{"horizontal_flip": false, "conditioning": "class", "mlp_ratio": 6, "inner_norm": false, "steps": 8100, "final_lr_fraction": 0.1}
Rows from expert 13 of block 5, named by matrix and row number. Rows with one number belong to one neuron. Each number is 128 + 24 x the weight over the matrix's rms, rounded and kept within 0 to 255. All counts start at 0.
# up: expert up (model.blocks.5.mlp.up, 16x80x160), inputs 0-159
# down: expert down (model.blocks.5.mlp.down, 16x160x80, transposed), outputs 0-159
up.10 [130 122 148 131 164 111  89 163 118 139 106 134 136 106  94 113 118 188 107 138 122 125 152 129 127 134 135 144 150 141 130  65 114 137 120 121 128 122 146 123 114 131  90 132 144 164 141 145 118 140 178 136 145 103 119 146  94  78 131 170 125 201 134 132 119 102  74 104 117  97 126 133 141 177 164 112 114 111 127 132 110 119  98 129 147 106 139 108 100 129 104 132 143 127 120 114 198 129 113 132 127 109  98 103 153 178 108 160 130 129 132 133 149 164 105 166 127 129  89 132 127 137 119 123 132 123 124 132 145 113 152 123 143 120 127 124 124 115 123 153 138 121 147 155 122 124 153 136 169 142  68 160  97 186 117  95  84 142 100  99]
down.10 [113 123 139 143 157 114 101 131 108 108  96 151 131 154 122 136  95 129 118 177 143 149 153 107 172 142 118 148 102 108 131 114  69 123 124 143 170 115 141 124 123 139 150 111 130 119 122 108 113 147 134 128 144 158 106 145 152 134 173 110 142 121 104 155  95 134 120 147 140 115 129 109 140 158 151 152  97 131 119 149 130  94 136 138 143 130 101 152 128 135 152 148 131 108 109 111 141 170 152 145 143 153 100 128 117 144 131 122 132 150 129 112 129 137 125 134 108 116 129 131 122 135 126 104 129 131 102 160 133 122 180 130 126 171 129 145  81 165 162  87 116 131 193 157 151  79 157 110 128  90 130 132 108 106 143 143  98 133 110 109]
up.11 [ 72 139 166 124 141 135 102 165 117 114  99 131 146  81 110 139 101 186 114 155  93 107 162 136 148 142 119 127 142 126 173 138 103 183 100 153 153 126 125 129 136 112 142 129 153 138 136 165 155 146 139 140 130 123 116 140 114  89  22 148 106 142 142 122 121 150 111 134 140  38 136 130 140 147 141 120  85 146 102 113 111 153 108  96 129 110 116 124 143 158 112 111 148 169 129 119 134 133 136 129 155 115 112 122 108 171 182 102 154 141 158 136 125 137 156 137 133 112 138 160  87 117 127 134 125  86 116 131 117 100 170 132  91 137 129 137 127 103 110 153 126 134 151 159 132 164 150 157 128  91 107 131 127 130 122 117  80 186 110  91]
down.11 [170 157 111 149 144 101 116  91  91 120  78 104 101 171  94 155 149 154 129 162 112 118 136  73 133 139 133 144 103 141 131 136 139  70 141 149 148 130 123 109 128 134 130 113 106 155 101 138 141 161 124 123 134 138  89  96 125 137 156 131 149 130 122 132 103 138 112 149 132 172 136 100 148 119 143 136 109 143 127 125 132  89 136  80 145 134 123 106  99  92  88 177 139 133 114  91 145 106 163  87 130 156 125 128 120 105  98 128 157 136 150 108 146 149  96  98 132 139 129 158 106  76 133  99 133 147 153 155 107  84 157 145 130 148 108 125  98 150 143  76 137 148 181 125 126 115 145  89 131 104 127 143 106 125 142 140 136 147 111 136]
up.12 [133 119 149 152 158 135 142 129 133 147 159 107 105 103 145 110 113 108 114 145 145 120 125 134 146 136 136  87 166 111 101 116 144 141 165 136 120 115 141  39 151  98 128 117 139 133 133 127 117 116 164 115  99 110 129 162 119 130 156 177 124 161 161 154 102 120  77 147 146 102 164 126 119 131 106 138 177 100 111 174 129 111 101 127 133 142 123 134 150 123 107 120 136 122 133 139 112  68 100 144  83 158 127 130 116 126 138 107 145 133 150 135  70 137 104  99 100 120 129 104 170 122 119 104  90 117 113 136 150  86 124 124 139 102 149 145 140 107 166 136  93 139  80 137 154 138 144 132 149 147 111 120  85 132 153 139 168 114 121 163]
down.12 [100  60 151 115 149 112 144 138 131 121 143  78 116 140 163 126 146 130 143 132 192 104 157 201 102 137 130 135 100 112 128  92 163 140 129 105 133 127 126 162 152 154 101  91 128 137 112 100 133 116 115 110 128 101 132 165 137 126  91 176 112 113 157 164 147 140 135  52 105 162 119 171 168 121 151 129 108  98 122 138 135 147 123 154 116 153 114 102 150  90 147 156 115  93 189 138 157 108 144 152 144 165 112 159 140 126 117 128 108 106  85 138  94 118 149 166 150 117 116 151 177 113 116 132 109 140 113 136 114 168 141 141 109 146 139 137 155 140 126 160 109 133 123 127 127  89 131 136 123 100 103 133 116 106 136 159 146 134 114 174]
up.13 [149 136 110 113 131  91 107  87 132 141 121 153 160  50 103 138 103 129 106 131 109 141 151 131 104 122 123 143 142 118 139 116 128 114 114 169 124 104 127 148 136 131 103 166 143 116 131 136 173 119 154 102  87 112 127 179  76  78  68 104 144 170 117 119 136 128 121 135 140  72 145 133 112 174 135  94  91  69 109 125 142 135 107 104 120 113 109  73 116 139 104 127 132 157 136 142 163 121 148 116 109 127 144 114 152 111 171 116  94 103 123 159 141 161 188 167 117 151 142 119 128 125 143 181 117  95 143 130 137  97 138 132  90  89 103 146 136 121 139 153 103 157 161 149 143 142 147 196 155  84 121 114  93  94 150  85 141 180 113 142]
down.13 [145 162  95 153 167 101 130 129 100 140  67 123 107 135 139  98 157 120 127 182 145 162 166  86 108 137 156 126 160 179 114 122 142 103 122 145 141  90 122 114 150 134 122 129 168 134 114  94 135 182 130 120 123 154 101 103  90 162 117 118 102 115 128 158  79 142 155 165 152 152 148 115 135 113 206 159 107 128 144  71 119 148 156 122 111 142 159  96 121  84 130 139 119 141 156 103 142 102 133 175 137 152 136 120 105 118  83 125 160 155 149 139 107 140 143 182 150 119 115  76 130 115 132 118 140 102 121 122 112 126 146 123 139 141 120 130 121 143 176  67 156 143 135 156 129 110 128  99 135 132 123 151 105 120 176 121 137 132 114 136]
up.14 [141 137  51  82 106 114 158 152 134 115 145 106 170 127 135  88 122  99 104 151 160 121 158 111 101 129 114 177 126 187  85 161 109 178 124  81 114 154  96 141 142 170 110 135 138  97 139 154 177 101 129 150 107 140 151  85  88 156 151 194 107 136 150 168 119 154 155 126 184  67 126 115 154 138 108 154 109 115 115 128 137  86 130 206 139 139 121 177 152 125  98 111 109  88 103 117 142 133 109 147 113 130 131  95 124 124 141 115 146 132 149 126 129 129 119 146 114 117 150 120 141 111  92 132 128 139 135 141 137  94 174 103 110 102 141 129 143 121 164 146 100 156 123 118 124 184  71 144 120 118 110 122 109  93 140 150 143 114 154 124]
down.14 [143 144 142 163 149 107 131 179 129 127 131 174 124  92  84 119 135 109 150 147  89  91  80 117  91 161 126 112 155  96 134  78  99 128  54 134 120  91 141 147 167 164 135 127 128 109  77 116 130 131  90 136 120 114 102 135 105 120  98 139 165 125 114 138 113 126 193 147 101 138 114 114 102 174 130 132 153  99 136 170 111 119 127  84 142 131 111  85 131 112 126 112 133 111  95 174 142 156 102 151 150 115 136 143 146 105 134 133 138 130 175 123 166 107 130 106 123 128 133 119 135 177 150 127 109 135 146 114 133 125 130 101 166 126 125 103 148  87 142 161 118 143 142 116 148 162 127 139 115 171 108 105 115 159 147 124 192 144 115 168]
up.15 [126 119  66  99 104 159 167 104 125 132  95 171 117 159 144 163 118 107 137  96 157 186 135 142 141  91 111 107 141 139 151 125 122 116 147 113 112 117 136 132 105 159 155  99  94  90 124 113 116 128 117 125 121 159 122 119 133 134 131 123 129 122  98 129  85 135 167 136 109 140 113 115 124 144 117 136 115 100 124 128 147 178 128  86 124 148 113 164 128 117 155 158 122 116 154  99 124 149 106  95 101 145 152 147 149 108 162  97 129 124 118 121 119 146 116 105 164 150 175  92 121 151 136 130 127  91 109 121 124 118 128 121 165 132 131 130 152 146  88 115 108 150 143 107 105 160 179  96 103 125 158 106 143  95 119 162 132 126 101  95]
down.15 [155 141 124 120  82 111 127  94 122 119 125 153 118 117 102 178 129 126 126  98 120 117 122 100 113 110 144 113 120 133 130 166 133 140 149 143  98 149 148 119 137 118 112 126 152 121 128 132 142 118 138 133 153 112 123 127 108 127 182 124 138 150 126  84 135 139 165 106 118 108 137  79 123 144 118 126 111 112 137  77 133  97 143 115 130 128 177 138 100 138 147 133 133 148 116 142 136  79  89  77 104 122 156 116 118 154 106 154 150 138 147 139 178 120 129 105 116 107 142  97  70 119 114 141 118 124 113  97 126 105 108 127 119  96 115 101 167 140  77 148 135 116 116 154 164 144 131 118  96 155 157 162 140 133 118 129 100 145 139 170]
up.16 [132 115  90 103 138 162 125 124 126 133 125 119 112 139  89 123 140 164  94 106  99 114 113 194 105 120 133 126 106 110 133 105 166  78 134 155  97 135 122 147  77 154 145 103 130 149 140 167 124 128 150 106 137 161 126 132 138 102 118 145 171 133 125 155 129 138 146 121 166 141 138  99 117 172 114  87 131 120 113 127 150 148 105 116 106 104 119 164  97 129 103 112 142 121 170 120 185 147 102 115 126 106 135  90 106 137 119 131 105 148  88 158 128 133 121 160 133 122 109 104 132 131 151 156 142 134 112 112 166 175  72 157  79 133 121 134 143 115 116  91 139 141 169 146  93 129 141  98 126 127 136 110  87 153 162 129 121 150 118 150]
down.16 [130 115 130 169 121 102 127 106 115 117 108 111 153 156 111 132 125 128 115 164 139 137 109 105 136 156 138 147 105 128 110 182 107 117 131 106 133  99 135 148 105 103 144 131 107 157 163 105 148 111 126 115 150 124 114 153  99 157 133 136  94 132 116 133 122 120 155  72 109 163 136 111 142 174 126 155 138 136 113  93 134  98 139  79 100 181 145 117 118 125 160 138 146 162 162 102 129 127  91 128 117 148 121 117 138 122 117 109 136 161 133 119 124 154 118 208 155 130 143 104 129  95 110 132 111 103 123 120 136 122 154 151 133 148 147 172 112 116 111 115 125 152  97 129 139 127 156 142 125 131 120 161 124 135 158 128 158 136 144 122]
up.17 [119 158 128 101  80 123 123 141 124 141 124 136 136 112 145 153 111 155 125 119 142 141 118 123 146 119 133 114 145 164 149 105 128 142 146 157 144 182 109  64 148 147 184 117 103 100  93 122  77 126 168 105 108 127 122 168 101 108  98 123 136 165 151 100 152 150 118 122  97  86 186 134 145 156 116 157 147 122  96 154 114 151 130 100 140 101 114 124 126 147 119 135 145 120 118 162 149 101 157 106 146 149 132 115  96 104 143 101 103 132 141 141 102 145 136 147 135  99 138 138  89 135 117 126 129 126 100 139 135 119 126 140 102 113 166 141 125 126 101 137  88 155 159 155 112 145 110 109 144 129 144 114 131 103 118 145 145 136 130 127]
down.17 [156  91 114 128 140 134  99 110 100 116 136 119 115 144 127 163 147 118 155 130 104 128 145 153 130 135 132 120 109 135 138 154 135 102 163 145 109 115 151  79 119 115 122 135 103 194 121 132 137 135 120 148 134 125 130 112 163 148 154 118 125 127 135 137 156 120 126 153 155 163 130 133 123 138 118 119 137  80 126  90 120 116 165 110 111 139 111 152 134  94 144 175 130 124 133 102 126 111 136  93 125 146 118 133 126 118 109 155 111 142 100 138 133 145  61 190 121 146 150  66 131  89  96 166 111 121 121 111 108 145 133 174 161 128 143  94 164 177 103 120 110 105 107 118 169 158 131  97 143 105 111 160  87  93  80 146 104 167 134 137]
up.18 [140  97  98 120 152 159 122 136 144 146  88 152 112 163  82 123 128 185 144 137 114 142 109 135  96 124 126 143 124 148 113 160 136  72 135 116 148 126 140 164 113 143 109 111 133 111 145 113  81 140 151 123 131 136 149 128 105 101 129 110 105 156 119 134  90  94 126 151 123 161 113 132 133 156 135 115 122 121 115 135 120 173 124 133 124 123 117 142 118 126 155 172 119 134 120  92 138 166 120 133 128  77 116 106 159 105 193 131 132  90 126 111 110 137 203 101 123 145 118 136 113 123 126 159 162 150 159 128 147 131 149 127 105 124 142 128 129 108  89 125 122 129 133 105 137 155 135  81 146 105 106 156 142  93 109 135 113 138 140  92]
down.18 [102  87 151 123 102 162 115 135 118 129 171 109 103 144  86  62 104 138 120 164 121 131 104 109 185 161 170 123 114 102 132 117 157 178 143  99 122 112 131 110  76 117 150 109 116 124  98 160 120 152 144 127 124 126 146 111 163 137  74 172 122 106 138 143 147 135 179 105 147 128 173 100 136 109 128 175 160 148 152 119 123 163 135 123  97 126 113 139 143 145 147 149 125 143 155 131 111 172 156 125 106 137 152 133 119 124 185 126 121 115  80 105 160 150  81 103 104 108 136 134 103 112  92 137  90 126 148 162 112 152 135 109 154 109 150 139 131 155 128 122 146 141 162 150 182 110 161 185 128 200 107 126 132 149 113  91 122 134 148 131]
up.19 [163 144 106 118 133 141 123 127 130 163 128 101 142 114 133 111 139 115 130 127 114 151 121 182 137 110 135 133  74 134 110  86 128  94 117 112 109  74 155 132  63 141 132  95 130  87 107 106 124 114 137 104 125 147 131 127 152 131 125 149 145 139 112 156 120 124 156 103 148 139 138 104  97 124 143 138  89 109 128  98 184  79  98 117 126 158 128 127  74  95 152 130 129 142 135 152 165 157 134 147 123 111 124 129 144 151 132 143 153 134  96 128 165 141 131 142 125 118 110 140 227 178 124  77 101 134 109  72 137  95 105 153  82 142 113 117 154 127 127 127 122 138 137 113 121 126 172 119 118 115 125 136 142 124  97 102 104 152 124 167]
down.19 [123 140 155  67 124 138 177 129 125 159 121 121 156  92 160 117 115 153 112 102 116 143 100 110 160 125 138 134 168 123  88 171 105 180 118 134 132  72 137  93 151 130 135 158  83 164 161 123 149 134 130 131 143  85 145 133 109 107 144 143  82 128 135 130 149 124 134 116 127 123 135 125  88 129 123 148 117 148 116 143 126 121 161  93 128  98 160 190  75 157 142 140 123 148 133  98 102 157 106 146 142 120 141 159 128 147 112 116 111 121 119 124  81 128 195 145 124 106 132 125 157 154 184 166 124  98  62  91 124 136 169 135 181 125 111 168 126 129 129 105 132 126 100 175 180 101 146 137 117 117 143 157  89 123 150 114 120 112 178 145]